A small segmentation model, trained from scratch: encoder activation squared_relu, 203450 training examples.
Rows from block 7 of the encoder of a small segmentation model, named by matrix and row number. Rows with one number within an expert belong to one neuron, the router's apart. Each number is 500 + 50 x the weight over its row's rms, rounded and kept within 0 to 999. All counts start at 0. Numbers have three digits each.
Before each expert's rows are labels from the 100 images, of 14976, where the router gives the expert most weight on average: "responds to" is what is common among them. Only what is clearly more common there than usual is listed. The data: small charts drawn from random numbers. In brackets: how many of the 100.
# router: router (encoder.blocks.7.mlp.router.weight, 4x192, trained with AdamW), inputs 96-191
# up: expert up (encoder.blocks.7.mlp.up, 4x96x192), inputs 96-191
# down: expert down (encoder.blocks.7.mlp.down, 4x192x96, transposed), outputs 96-191

# expert 1
responds to: items: seven (72); heat grid (40); stacked bars (30); kind: bar chart (26)
router.1:502518493470482491481447420477504441613453529501427579514469515502460525432441520550492519476510529459569488496476465515616594477452521513392443489481584530499471592596468607491534647589540476521532557610473531554492596584545492544401578528515516518440397564460486448450451430443397485494
up.0:426486485586439509607535488522411632564552506491490529512593460452457438505493389502461474476577486490456495544534572446554554491465545509452427508521501468592540521493408593593514471452466494444445522488559420520520517490506525468519577504510482479418533446456527404436434599480490393509
down.0:533515536406509436472523494418447541498604540423488546480491495683545492507490526502544480463454525549496575468491534540483488472405475493546421547552514473500464585535492576524460410501523498466501509491559460544417499452524484498430557572459497553469398483463435514589484530537565536477
up.1:466423495533501530484451519557548389529476485405626432510539493554550536430476492430535548490501483475499502579499458448483433513443432455481527474537456583442513518551511546442495581559463524449552359409493457544578465436506519527426519445540541492597459516607497526468549504629484419526
down.1:556572477491454365510471532416428544508486440479552476568504510506515599492508594461470532498513467603475589559544434455503490483481475606431561454437477529487555405527523505478500478521456530436517555540538556499483524476456513561428516478392428448497492535492430440572492502526494508584
up.2:499395538551439395449451516448464535551488527495514416539514442479459505521524488461466510483461536512552508489467518468466559498424518464494475511529483548530467528535459524463574517455485501523570540489524403497507573444442514427476423366485538587413532530416547524457561588645519543501
down.2:486419482447401451461548517500461627502560435477520451477509474479503435498446453531532574525479493475523553477519546518486545467439468604519496532634513511502589527434494464457472457472481511604480500453616501566432491483504457458447478601488476438487539526433467452475491427475625503568
up.3:515551442455472477555518560532484530458497520527498466519492494534498492486551575544482568457603411586475447466580485534467598548488541487555544513497470505347540494533421501513440475570486482455509529436490520567403485552511460482542470477445512552508524588377426487546433450524489526501
down.3:606396545442453548523503487556616528554572381477583505426502454490505558486505543507528580540540500512461456502452496546444484550463556541463496550584523484442533515541471430482443488515503526520511483547519523434494428537506534472450507413467657490452520498458520478536499482488527459483
up.4:492631475512529475484548470538463436500456449578589496469492503430432466517527579461471555524520450578411465450554423466471441536521480481549454457492459494438600513497442565521542459466495493500529551519503504479469522455525443491465520488477498557481537504468504493513486591584544501581
down.4:474450484394443440496558404466577472476532469450573471542523457518502554429514596527466574466496458517489457439485480450410513452527544604473414555510393492517552453447469502449443475494564562410525560432568444463524578510394604495447598492469497497522492545567556556462536525540501541568
up.5:562485540457475498559549479538517463479490449476439423448539471417447635486524480524486435509502486509493567480511389511478501515468512494487515549393511485452538441601424507532488485490514514422629575475515499578493451582508461517484482492455462496457435508427553442436530490542471481545
down.5:525511467503521478503565515537591477447519568420588478548428495530453498438416607531503573405541513448479563552538588485364533464460538541492486499467451525568542544452494564509520436530473547560545486549547410517550456482460493553455464602539506445495542573504502422467537507518477458477
up.6:598569540488531493497517489481451577522497457436510522432520443496478463554483499515457334479502536456499557551538384512578387525405534489510454416437575488503538528458496594535473498506546474604508557508467445539457520521557450471564504512439391477465511503495503497418429575559479502558
down.6:519390447475536502520566492482438471532462476497439577604539537515466454570501474485543552510526577491459564471553572431476453495499490494566468525480474535497509458459481520512535555511524411469511533477477553464549475550322527464379469514464450580455540354488489475498579555408524506464
up.7:482464456479492506560541491550490589512531453527562435489593457637471449526471451540499400469607464554554481479522493554512435522507422559381560535506512556550512539533534548463520523543541460487490538461502464487454488501521576513612460446448514435514562479545394519454511487450521544578
down.7:470571597560427517504512508441486502464559558461502433477472468492627488480503412541544411513467365527591561445483596554508428511510500538542362550489489519600550475511497524592496467466502473513410505484573525552464562477553481416408418502439526488470440421609521501437496458474555577488
up.8:486437546566497582418497507498424511409479495492479552487460530514410519400577415498424497553478521469443413540491478465548492547517479366532387515558484528487591523542441548438456513517453469507522464427443510451556519562594425533450457554475527499466487521513602442546528514511546491587
down.8:504563480527490520487482577516544566491534487506517474547472546608497525484530483473535574472442468487464470426483552500520405525500433482485511560557521525601529481530414532493447473531617509465484546429546522497599464449514575495507601430530496458411557495560533504532514540443570522523
up.9:420496509459479404441593489437470505505540571517541491551504487491485508545545364477525545533533498476464473450513522549503459510522523514507421450495546493472389470580484544560493485526604513511508468529435492554603519496501504578477474415448460562407570477458474443437486511514546538540
down.9:496544530413459437508583538470509551520524453497528509437450484479495498430498487517460524518554529468492556380464557531488375488426444559487593516583415488535461438584518531447559560465491614482391468516570527535547468596597494523433484501582484481491557450412454447572510418431509516496
up.10:488471500463549562491449501543439572501492433594422579586481491525441507480512541523548449447507468464566446488524578456572435534401482540476504455496559526474483481522560492512492502429486455442479464458558487430535545476446596526437533510422459536414533515469590476562478501514521538461
down.10:435442473587472605422552533515553603455521482544399521539526495503496444388555551495473508468516476567515494559606617540531359563535454544494437522466533496469628464528483479515567571471507507507536495436570521506483553470508514473380497426438505537497524406503494580548504448501522507475
up.11:518436535472426492478478439339450486589545528586577507446400447514495581461419469370471510486470534605504549522473529518421554516498484459573543467478504520525552501633409600425496512567491468420465481523483448584468474451552443503515510472452578480505510443473491522506514515544510466501
down.11:464489485534459530488588482443440543534448467495460489481491451539486571503552484486435594527532490614490471514626428470455485547483455423573542488458480431360472415514518473417565458548528498510536533463508487515499553450502465486602586505489520534497507545532522488524555528442502509504
up.12:637397438438514466533533456482478465596532512521381557483521458497442439535514542584506468587433567496462518498619584476578530531466508507524507426526468547515456510475527490504528448521548487543573517546519531510491503503517414517578514522548493530457557559446594509420412504509490466435
down.12:532549465500469523518580512500516447555581410505552561531488561396512376517512429489514430534471507507526572566462560575411464471597433501554393471509500443538455424514562549411569532472592561498489355457504573623604523451509439498492465507527500445518482454533472535471463463423469565416
up.13:565471515417426409541450505524550501551589503527492536505455437452518544532465494649588553578489475452418529501536491552536559439470545529435518578428563449552426557588478559526568381531606435501466562567460507499451530469498473509545442518405432461491441604453528446456431506426488453507
down.13:512412456525507451447476578609535588502482415422540498489518415606489482477451416561518545580458539413460453480605509570521520530514563517601517503481512538459535505477445437489509548561561517502460478483373501552505508459552396546555515564394455463484451524487506528418449589519482471469
up.14:492480423490563473534481441497547563534532476439550527457408458560495517517442468511512551540553463398494490577389572523471478495367543492379463458584492476477549543506506473448426474542535463472469524449453580555567349504463501472477535521478507555509501583545501454542466497595479475500
down.14:477532523511436460518471489548458470494522514463463465444449528480507497485383429477591549524471473523569481469528508416483543514452591596482530508542565540484526484446492511561546488501473421503507436462444452532517509567511463469464373532589515491496593541523527494532518455606493498456
up.15:468424459449489490536450619438523534520532585463512495452505437423493510537563476475496482465406492550486517479613495500536470523529609512548523508527517448466409556397497425533600440575572469586468560479528438552446425525486485506482468501511503627507539470492446518487520459488467512418
down.15:493542485439573420531502510489550588531506545466437476539476468430569525560487564419596537481441565563504534585527442563515559379495457596566601479539557585559405442472527419548499550456443469549474495518463499526557446415476561482503530480535562583531462488454562567489514420524502502428

# expert 3
responds to: histogram (61); heat grid (26)
router.3:416446566370474485464412474457465530483474463522474459514511555546561484492465462542430484539505462488598488505539515495519461466501582516520472549530564519464479514521598527483369443445435493420605427469493478494519436468515496492526477494500541534540543511465426549546610607470565478410
up.33:431582545525477521472510506461507508523503561563507506450461482590442541477562521523506438459491589508482545434467542368529394571401409493491461434388518550550401585616420487577512516530491505491454479457418495548464492453496463461483498453559497437397531490544483464541466427529524458495
down.33:475529441359462414430410492403510560497570465450506467512476493582500490494428458568516519520460504487525567537482568559503526537461446613504470516582526529481503468507472533418480501475396521558440546469534484584534588577532489549518369467480467603537519579565518482454530506473590507515
up.34:499604496463534532568536505483413568458536484443434451489481503508465458523547540544463625480497452519493530498427454470398502505523469556504519413466568550478418355421476513462486469546616464431507537489500475523455458490467394582561504372504534485573556539483539528529403475483397528519
down.34:460535486449496513438614564563543513451529417389461590463470583504497474522461575467554571501531455523537532538500494514402480463497467417482527580510427408520455446520476512401469480478546443492419589582514450553481497517520492539411484486509522459568460478429468489488446460450515521512
up.35:533447485596607482588549495496498558411560451523489479453517467468504542566453409455533514449523570473498513490507567516466515587513409597492543496512460496539548476545580479471523514413456495409445481480481555607504476620405506450585528568480540480460506555475453501435636519517396588517
down.35:479558424471551501566612484491527458418559411437530515480510526467485520437515444505520487464452476455447534450490546490485459482530478571478526497576457476457569495438587469440518529547463499564425386510473472558515536446477453545346507430500454672511505448520528458508553545562513511465
up.36:473481480478483491508454484540461455478558559400477491516528485490536647409503573485532466483509464595522502537350469478523516483501451508518452426406513436479401481489491408522491507497488513551550498602570513523545526556506543578446463536498494535504537435565510538474504587487466514494
down.36:503484479512434462545473463469614449532548570479526516480579558523489491458454489554425548635503485606491494519517550477448493495523589432505481447451485462522558497587465439619492543574558575535528577547570482571493462513528485450494506394472569555502531475545517605454481427446462531476
up.37:516415497484460536532475437579573458584495478457438429510473465543435486503549540435502473365497534504579517495546521453456531472418566542468456410496505490526492436514501571509553510470596496539532478452554476474524457413481581469495486552483502670416519509481491438535468501517531558458
down.37:578470446473458480552416546447535571431533512511523503521555558561481435520436535468476544500531480406539545541660478499518548502442559555432440523550515511519475524487534509547572517530541517433471488567516421551523460604429513562526506532510533456467438530489530514528468456486510532375
up.38:535557474455545441552427593476539482424486465591566493505492448589476490493515524552550506424532488438484513498486515419409475478530478543443525522410486503561479434457435442482517515569499428514459500370499596565553561508486439474497496479497541404457466429448517408495597494506553551528
down.38:500509450522533510478501531473499473514449485482419446469478476424562408521519489621521511480474501510594552498526608522405461526546517498449500467566536616535508501501434480554485485468538530560443428436572568451503558678518483438456452554560543490475534462521517449467493518521456507569
up.39:493527401474444546583493438477500434521571388481531533510515565534608446502621463535540552547545492490460471538444464484488515483554520384519440504490553402405472420512520465543529488520506510516520503595508559508547538529458477465478535450495458522479518478582602524512510573487519425474
down.39:521531504469502496573473439513501425466490488490522609562498517536475545507481547430541534528488517442509504593566511514538420516534502333457490391402498514395461493478521477439464515472551599493507436529487477556509567508448460400532531548647487585501420464574556486522567514477499519475
up.40:422519501535534555396473402462471475494518482522490580503665609478483556482540484438547563537537471400573471486507524403436547563558455463467497473578510490463516536488442494538464509516578464437546492536517591471550450495556420473540485473524399533484531510454449506516471426514502465397
down.40:453556534427447462530494614579515434497492474552459566476528482452479458515440428537499502498535454551430551505512533578515543434464512511548589569513527598504566447520472510439481448505531488536485468491512558476612525642529539504429473499449518494444503479459564529478508481509478432543
up.41:435562575551505495533569534485452544546488466589548474519589486514527425380515548497485538550512450437450430461596482515532452511410514447588485537545481463514545559495455516516565451544469483499470583505484471493513423425463434535464489429455475553490420485585513498613525475592482523516
down.41:552444469547541401543544541386507543543454492514597548454526445514529485468500532465522438543548425556393467537496558498495539500442498535537457507500491424557520537523448430496530526526435599486500548497446417424472591455536497462628514340432588509473416534601389475579507569480514512524
up.42:566464562577507449517527546507458466411597513430509524434486508428470435483507527479531598484539530548520545443438520496459492442559508531483422426569510518514548560571394555546557481514480539476398416552401531411599478467525522479519540468497522432466474466497513442425500586383549482472
down.42:430516426439430522484470473478532539539451455428549509529502605470526557451475586453480441579481668455485541388515496482471468559453445543467563514498538537552545528577521456476491454452495517467463566530571465564491503527442498524469385492540518497455513553537516479505519472533492493547
up.43:504515513440415549500464547562462436549533501421460498402517492566512535535510512513595532482474525505484462588428514382446494490519417534461539511502515497465531546401491436489532524463481538523447455550505553478437496415496474453541437521534488420435448455519585502512494526515422499463
down.43:602508412526532460437491474438481508492514447479495539529543520494602484551534409530589550492504586475522621427535556649528450555498560578428522498469478589570481418569493464440496578462563530469430502455592485432506406454463536599494442487473478488442529498538560479371498476457510552447
up.44:431471524549537600480404467456506517514570537597465570478454448449487512560544433515457527512500406413425542580464638459421601472511429448479458429524515518508520573436433522494535443501490529574554552528561516406482553521525483477512496539441536452459522447456546470427481532461539509542
down.44:501358528495503436453415520407499529429506470501451526526520538503515507506597396543520551485552485478466602619481550516480469630460545535508472535581519467477603550415450453549542542435570541435538527456506528494467522510548489553476447488424514476466539517433410514427456524468450527520
up.45:512422510419477439580484501453523491488527449558391608451487482389467472523450419614486538515523446454413493523469579509426498455486413502389515520507550555564477539489353500468518510438492577503547493488593508400551421467501498452458506562544522477514557517504579492512606531468550457418
down.45:400487467482447549550500454440564550501455511529530486458431471502473537505507436566495544483535521471411461529502562531557509519462545463374512443540561553447546583482536531421479521473471501493616522537496499474528515408429460465557529449542542466535507509574392498400411585435548530509
up.46:527463534500391432449535430570538542506512428531537408394423522515445486448503572454406462527495587504466551470552550433445619460488515531496463528503469465617525461519553447567499495492442573520493527497520472498549483480579482573501584554546473493488504583583479575522501471491453500519
down.46:492521469510542373575499469487513486459508451441551589424420559512412504506481409530513509497492554482497541424560595491479521565553518516444485590489563486400428462452470474564591549436566578425530471367495505512578595472499430415500528491517522493515499599571493404456473538437461416516
up.47:425535560474433481589429565510476536474559465470375453529439496517513597513437499442609451500548519566524479453483537457503551428525471523489465513544481571448431503508479490552546444501566477460527483501426405491425450583560471389626485533482504540590496530501432493506584581473461617565
down.47:433528537456489528512480523499530520458522521401433543517415473550452500521478533433531452467534594613539504512548563553497540502569522479401469496503534468524404595400438520524529489576434570470490506542545442408569407509538568499419514554458464489539440517494481507493550491493387566513
up.48:473507529583615577552533496468498464536495487507484542439584564498481476505538470541577527418554442412555537470456501526476529507436462582400485457466507467570437557575552515506502530537596504466483534490489473541487492474509603504448516482474453554519581425519414499481493493594457477552
down.48:523494584446482545422471494443565461464592432550489543483572451554513524482448424624579587489532501490581625487434506494468478474488434534534524506605450427462493495498466475562522452383552481497550539538510550565428408527566437453444532561551535525554522601518480512510485491542586482481

# expert 0
responds to: radar chart (100); one colour (100); items: three (81)
router.0:514509491501493535484520604473490409557521509487500506435534412517552465467528478456596589461519473464507448621494475506456515490552409559563446521567452373532534485451531481378580506449449494488426533482512502456477513469493583588411552448496447441587468509493583504448453571453588562487
up.0:405548490470516469516518538556457535516581462475505480447559515515492517449595526479508473527486556476505513548456528521529499490487422552542388488540550407472501414517577462445487462447587445495506448442473513439478589494457494481570476450444460457400553510585462450573539537526523456440
down.0:441529514507426518501472478574511576452524520516587495444562501506576418486507474561585469500377480407469538589561432445536493531543464517524449544539472499471470479505493453549454493393551464481554490405566454457461424453484622396527467507414584561478427557540467457482424436453589515442
up.1:431512515475484498544539568484484495481610397425492601543480447514566447514501517532483425411510503482491451513414517488512387379579508505461452488606445477523465528400491580478532510544504504502439387563543428442569479483442540461542478582523559494564614441467461575489511584572469484533
down.1:488508538408531535486490586503511501497443495414435437476431486497502410525572487477490619492453467465375511535433543467455420515551523606462530564569458544475518504516497484510474560492607531486426494520536549493545410565496592502528483510481461489438485490472497486462461577451448570582
up.2:512510453484542524508455528470495558420506495431514578514477494510490456513512565392463449507487491414477503537481428490446465471399475559503440472561601500433469479434460448562503383476585443530487530484477483539417469632574477454446462481533472452510438600544408551488513503487481533549
down.2:523595488490513538488441448509490578475416404496551612582507542477581419554498469406527457526489436532467540564487537463473446497473562513509516448535537542516447502456446482475537549486546528527470531548495424517442515613422594464378507441549494553376445484507462503459485376489419533537
up.3:472419521524490548417408515460520527562489526527516542529426524506512621502444499439519600527543381477458486524429574511540476446510534523493472536497487395560463505539523535486468414566491463549515514529455495575546416624526517464516432435471510541477431599452464416504479532487509453528
down.3:495472409503463470399440482531472558570480428603561524507515457536562561547418439487567543606436479509412514479454493467498504454498523446454473459513529567508505562521519642435447497489584525499520473454436509563454472542465511443438439399489413523432449600432458486447536474558490551557
up.4:471575527506537584379472431515479449445480451460563457470509464539502471548465436560425455437487483493454563533476527589539475443533505487419355455535517467428533522466520443525487468597498451444448450518606618543575535518558487576472510513378560493526476427517603456428577501520477539506
down.4:456543492437487476469513530475517557486536496544455561547546480522507401424507556546484442505505434543494559422466566544419530504585520441487577519477538551550556432521500503530559411526463501553524533620549448456544496385501487528474447527455451470544482528526581416460508562406442514467
up.5:523520594493461412460584501437542498492496516502546422532515470400430595529447528474508582530454511497352552380482579529518583494501578517523556441456508501464506447469452511568539458449380409447530551445426476401532495475507545461566506504563493445544389533525552480550552499531490611551
down.5:539571504450417531501512533461550469488521571455488548476534514506486538434429527530519496447437571430508569335517479482452496415511492573554609550587467528475493460505454556484520472461493554448485412527435554506587497562524537538480380476472397550492431498445453520525458459523525550422
up.6:431549524452431514513456474474515467601545460522505506503577445490451550509442561520518540497517496539489547485502431469436445473506429496555470501526454528462531614527504525503474509539469534495507586507546466441460481434533558498430549500562396537498484485548467467635449439613499496568
down.6:510533510434440500578487423497535512527401519456534494541497557373582584542406490439532544491621516588595572483529495516507440422432453548483480478440431620503515514443501459407538429470526420537530520495505546535427558527518557581459550528525484567479463492554528457603568517489487519532
up.7:447484542584480431473454575559474556516478501535530539467478529460477511410497518517536554412520513499543506462449521536485441510465505560496514497458580466514475503490548543466459520467504502421464454442551477400516468458402569484436503467494429546530531547454491490493493536428500546482
down.7:470570578488510477452539542500495552497607485512506499440495498509539489468503498507527476576497551581618532515512513552492525548466404511520447470498484410512565511530592564551530551484494444581424495550547477552398374392508391482475470548477499599509504607408561504503456542476507514511
up.8:555525423516471439547554537535516420563419462540574429455436445508459547501440437497498470594516493506496468485455465563425510434408481527425492481536513533425572450531497434483540515510566517564535495452540454477543545508546435558512599491553484561496432585345445453594493477540532458532
down.8:448491403522522416493551550526543542445497512509523425481500494529394528443462527424508556513559496485476526434499439520488495463506565400474551577451476515486629443504473555466490447561505564483555535499566531497512540516452559510493503414513426441493492494475542449455468373431573503583
up.9:386549503547589528458537555390509542467593462519553429447545515498573503559462543445542488558487439512470500567476607525599458518554476562540444477499456414479560487453563494417557418514391501545450391592532511455462510488589474414512456498527445415544486519547573491517500515469441446542
down.9:495567473541556558415554505429475487380554533452540456546471565461534494447526528565534503501522508461504420572548495475530486506452515491508432477448445446542542516583502524546589505502424499510523504540471454462488516489472480529395483553462558449530454518595507490529504596426509494490
up.10:464492559556518510490544539499483453402475450504527513513442592444522437490497491560502492508505463507524476629481498527435534590501445421400527590428423414621562506480561419559492550563464544426486447499506578573515469442590562487477490488488527543515382512507473466479503367448456501505
down.10:454479447482455470494415555444517563450521417519476509432454508477486541507481433597480469524380528492544450472558441551543481460444502532419580553571552522522542480504496526493498501602573463575416488474511542508483506536529544524571534474490528436562440507420455538437407484465457555505
up.11:501470443544473475603500473545485441558489486481441494382507465542531573529514509535436394496494508554448410556508567523464489438455417426435548578519487518558462498493475478508458460577506512471449478483484472466524554521422591490569491471471522460585553420483520484526410550526573449555
down.11:546475508503484563497479518605506534497530585507461581549515434469503374496478535529477403492577549554542561510572543500554431540499541463485539495459550511473567468411418506463408535447569484440517523435557487496437586583408494473483473424480537430554521493407463475449475577468530521507
up.12:596514518405534517500554516470508522436429550530420416561498449481525470662558496507479440529463467521561542502496575493489575435579478593524515552486544498442441454502524519498473533574534494547458465567484546499573572514595580519539470468551537532523526539456474448431481427376431473569
down.12:626543420518555502518503442523515504470416570573473458450454533520501459567515487611471470453569498559558598551523565466517571534488508579371466465482638517561509453473507461536506477505456481495527411569523510438518602493484468445548507461524490467537491437407450514583467471580533434469
up.13:516518492496469567504546555481467502409464500456505515447571454588451440489494552454507505523466485475529478447538534583571411498448482396480432374569491586435461577537499439502572502467520470526511455578471567401456570481388399473510523501500523507483504488576524476505497519531557513561
down.13:470577573471497508510507473467443567456494448459435542516469528419579490546558468583414490511499506465530470487410561531409473452446425556424477554529549565492459460545408509495583384479464342542470448487439475469485474473383467509503482451495509567389476472512528509511473501547634543469
up.14:506584526493539536567439384548504510438488482503491555448498521480497520484447609519550543452577500467497508454437485404518475478441486428496455542464527532490449505456471477531508470550573569517445447454559464538463419412535510494538378495431519467486584411530503494549507526525418533480
down.14:463640578525491505515435431562423432458449527516433450529559564482597528462507437526494560554499549466573501474443499527617522540497502506469606491583486559475493491516544564569464425505553520375396457503501520525520460505512534512476383463500595583516570533419445514526455489482467508491
up.15:434555527519621502562522460520497443503512496450497633564521577509466447457441441525536505509484511520477514510418473481466450445460402401478528520472488482447471491535545471520509476495488586431428541444579512541510467376526409496552554435535462433495517410520553490665428568516415492521
down.15:434542474498472511523494471565484464498535478574545515508545440537490518474552463479453468546537413550510494454504544576512552492454546519440462398504505555509564534534580487480401415549533450440492443515532483451589538464441475411443549634512559485508575456487469527501486414655434539423

# expert 2
responds to: grid lines (94); scatter plot (63); lollipop chart (25)
router.2:501552524544509445536552411566539523489472523577566555494495513432469463524528429493532491534568526541409523520419485523433479539501504507434662524414442456453412508470395463465531509593553516465535561443494507486442488476507556462499453492486522551438499453444462506494498386557494550470
up.0:543431466461411530503420549518453396529562453529453527517486493512497515484513526513557474486450437449525506466560532551492505557524554484518390540476485431528437524474513420483576592425497497658506517520603530485431523414536539570554496529493516455522485389521570627537486465421482473541
down.0:444449452533511416547487439518480536516544454614475450477510523505528518553652566506542526490488615518499444499560492563422548508583515652509569450548483485390473545479538470472515493593489425509423504541581443452487470449535544547474620513454459490500522464503473490504481498570540471561
up.1:442521494518475521554490488548494573505425430468483543484578417475515523543540458445497594525533485517498541449429610450495437537525422389436606501443499544539457491445492502522486504487636549530504426484473596434416481453496468340450401440473479449484548416485549466478553537507514489535
down.1:559519458518453560502495545318483545514580520460500512570493580527596474444456518519530580516463502490486538553508510514523447492477499574437405518593471536494558489559563471445570502473429555417479535500595479519582518491478552566478488519441485483458535528466474486514495482433538569523
up.2:521436571453459490556569516490463579444491524553571456453533522506493467454519410405423529513470466490487509532526463525561451510542485527502512566483514532439495529574435507391501603485398540479540485477462487471495557543461434576647472523574456482482472550602370454398588543511522464468
down.2:430555384525514452551624534546572557510565498441487500501591537454559546497491460522445553564459481486471559487497433519519447436533557525466474536451516534523555449483513434477511608452470539521579417455430419455578559475441483561492479477529592497498523518604378485457429541457432455555
up.3:496464444534557463509574503452443510453472432484526535455496478372449449495477482508453493477557467556443514561510448430440552477534478565511509362503499405496516496505461513418580537493517532614553496550484526520512569497424507517573545564489589531421500430444493518523499510498458448494
down.3:471472491532465476454607531481555517526506462430545538505533507436502451492523484471398422431538451592564622425518469548387599533484515500466488516478435535507482517433505521479545500570480464535518450487472494497496549512523548531552609447517441535502406535505498430586497400400503450456
up.4:528476524523552520424498445560490498564471501485446590509545517476489633458505568516438490489492512488555476435429408475517482537560518518475584475518489487528503467448445396472497497473492416464544440564511485493550500417448466441486526525530475549570498496474542377542572503422589475504
down.4:487487581537521505471504389507608432498418446529515541521468367443585483438550528379485540495531459510471465453574426576460472562494561517586458450487464448435519489479404594447542606460472501464465480606582462516464419535479487523509511462541495429500487520521402515545527479463608395525
up.5:480621503593538524399513534562408422506457506564486518510506523449468461483461474525547593548514510502422499528415514453615433441553520485494531544454538482462624556520433581426503475503511440546458503562500559512557509470559483454479493526455523513484492610424550515550512421524458483481
down.5:555488554457465503455558466595482491504466521505516453418475484467525541407466481473488434561550567503449587380500429512535405488564537520550518443482418427523583495461520352574580450408513565567460520515506529540473547500446422473523525478519497551529492488454518569530465485584612499538
up.6:529495466442477519554472529514439530453538485518510432558549472595521511455382376507483468501471510439552503589545500505488465504539455484513459468579458559515563501531552539505541511524632516505496584519458572587402466421478467452538512510606376565525409533453517605486533470421460514605
down.6:451461476526547483520439532567484559529496530538527493437485433548514404521476549520545547559495516491631618432457543501513393560526473562595545512453521502550467512508532532620549513542368460482528513453594425544397580466491490414387493436471548455519539451513489482402435510518545547480
up.7:496536402581449579515577474550551533466467544504458535561508633508470578471534470472548470511502503552453385465533435419502515553515530521503493428594426528526643413503468520474504596484462463483438418445436435470508435546546449532527497528507549496468558419521613527484498556575519431550
down.7:605584468516519498494534413544493435520516526521481548512420567423529469483471474498424550404523541541545519419507559418530471530479528429625493540473417432523503500496407412416530546550508495495493437464588411479521503507541483482445432464487530550487528479558444561500467423532525510549
up.8:590540383595595486592528480574461578460501465491458460464481510429522537591430479465486551511577440541542489502453578589454438476449511509440613450503547448552508511492468492442361566513513463448482549511557554542479373533415548518507450483477439588496481505539490429533533511550469492533
down.8:492527397510541544486581460512609550494449445491524578556465533457525461460448524556520429505532499484495533473549549527477502501441570589523470405523543494504456485504466502554510517530516526404432420490452489484534512480449617543492444474526503497540505564531481402526494444548538496492
up.9:446530491510464510518505461560507539464486588522464420503481506533533516599462507401451501517511465568577510530470586410518599465531512521503480547523475544511529513533423455478548426426569500532448494505440535596562592541516589515441456465562530550526491425515454551547461502476425508512
down.9:481522484511485460525524430557476505530388505603498406530484484523525492493514474513442559518464443557526543479543619383458382574443383530474529456531547481585524503550575513500571430523427584514525475510564491517587422447462453436436556553539518467536489459500496468580505449561503499471
up.10:449493490598545501553507563468515538409520496556503418455554503449464532579484441529537501498549426516430522460554462536475474433577480537523439484527456461475478511544487576541498586491512620519437459449489564462451488409526434470509534488473484419527454476442524528474573520451644494425
down.10:555490484484521489453461448446578508459531453499571561429524546535535539542457460615482541494446464511517490484481478495549429505409538480528479518508534554408448508423520548467523412466457580445508527423516538411554533533580410491466495412624513501558543605485460504530533442516477549536
up.11:476517418550552475591425473568512466450494519582478494529515561522418439488511562429544440447486382515496408482438613431498502533476457553582502466451555441441472520566467564571440400501552437415484485549563496574467515580396554483518485494523543509468519483455460503501465450551487495429
down.11:397543441493505539403507445536487468462437531482528466529537512528539504466479498442541399452486468486426541483488621526485543550491514495524562431460565558491555427506488610527503456443565459473599576461486549480500473574343537405363407476592487619501536513511447423500462451551457526514
up.12:493500535540565522433502555572523521540494410519427503540507409522612584484548443517562452450402484546472406451439588503510441475468505561546471432476468384435513498466486554484511525499420420449454479540570430402427523457511610456545522538534574486517550487437586480430428557495483482447
down.12:438458505506436493465445432600507607542433518559465476512568492433546516587603482524553539460432492513528496505503539481447484585504547543471504495453614501505613513445438454553467463540541402453497498552628491537461511443436506451600508406549536560542571505461545471406454456464488545496
up.13:505451427478519444583463574547543534503566507518401550430458562536434453532422530555534371442493455566469566581511450533566480567514496566482479479496537532430513456524464457486437627568507502462548445437524492501466486474512427561552473437662485516510495517491459420551542533502498436520
down.13:574507453527427593633558430541560500559416462508408475485563515591477530440426446544501477421569528614454517534513490524482567467491458536442537456489506512453504456483509480381482455492502570493474549410468501517407509520501509482595473417583573492535454481509460456414484523529510431471
up.14:491450523458484497556480510519444518441505510422529556454527513399627482472474492524483549524428481458484493509375451600553348466560538584593532567485434527499473491449419452448555466509531453593469564472526530525499425569501476512433428561527522572543456465549495480552460565550469535484
down.14:426496529475456450439573490482512472471545571489468558475406457498478478484477469533566548540558442470524512449348550615504393510553537394530483508551439508565533511507460415500510474426604567562488567464506516591557423532511539437498472489568398522479519490629461483531477607535433505554
up.15:499431502647511547467563475521488501571556562441523456428537541534404514504422539471467438517608566537527479479497486492452541401518442490479527473394544476555538447526538461504426454574536469497516565515550482567471467426526538513504537474525524538566562449428513413496454555450503462513
down.15:497499513514483534524576537379436507502517553483446423597561537555552544441440458505487550472500468462545455569500461429612504414472450539424500497485482572499496466508520534493517470570575558492553535440483581569545509529476519437525551443547412533421491512485515482476414557474505562543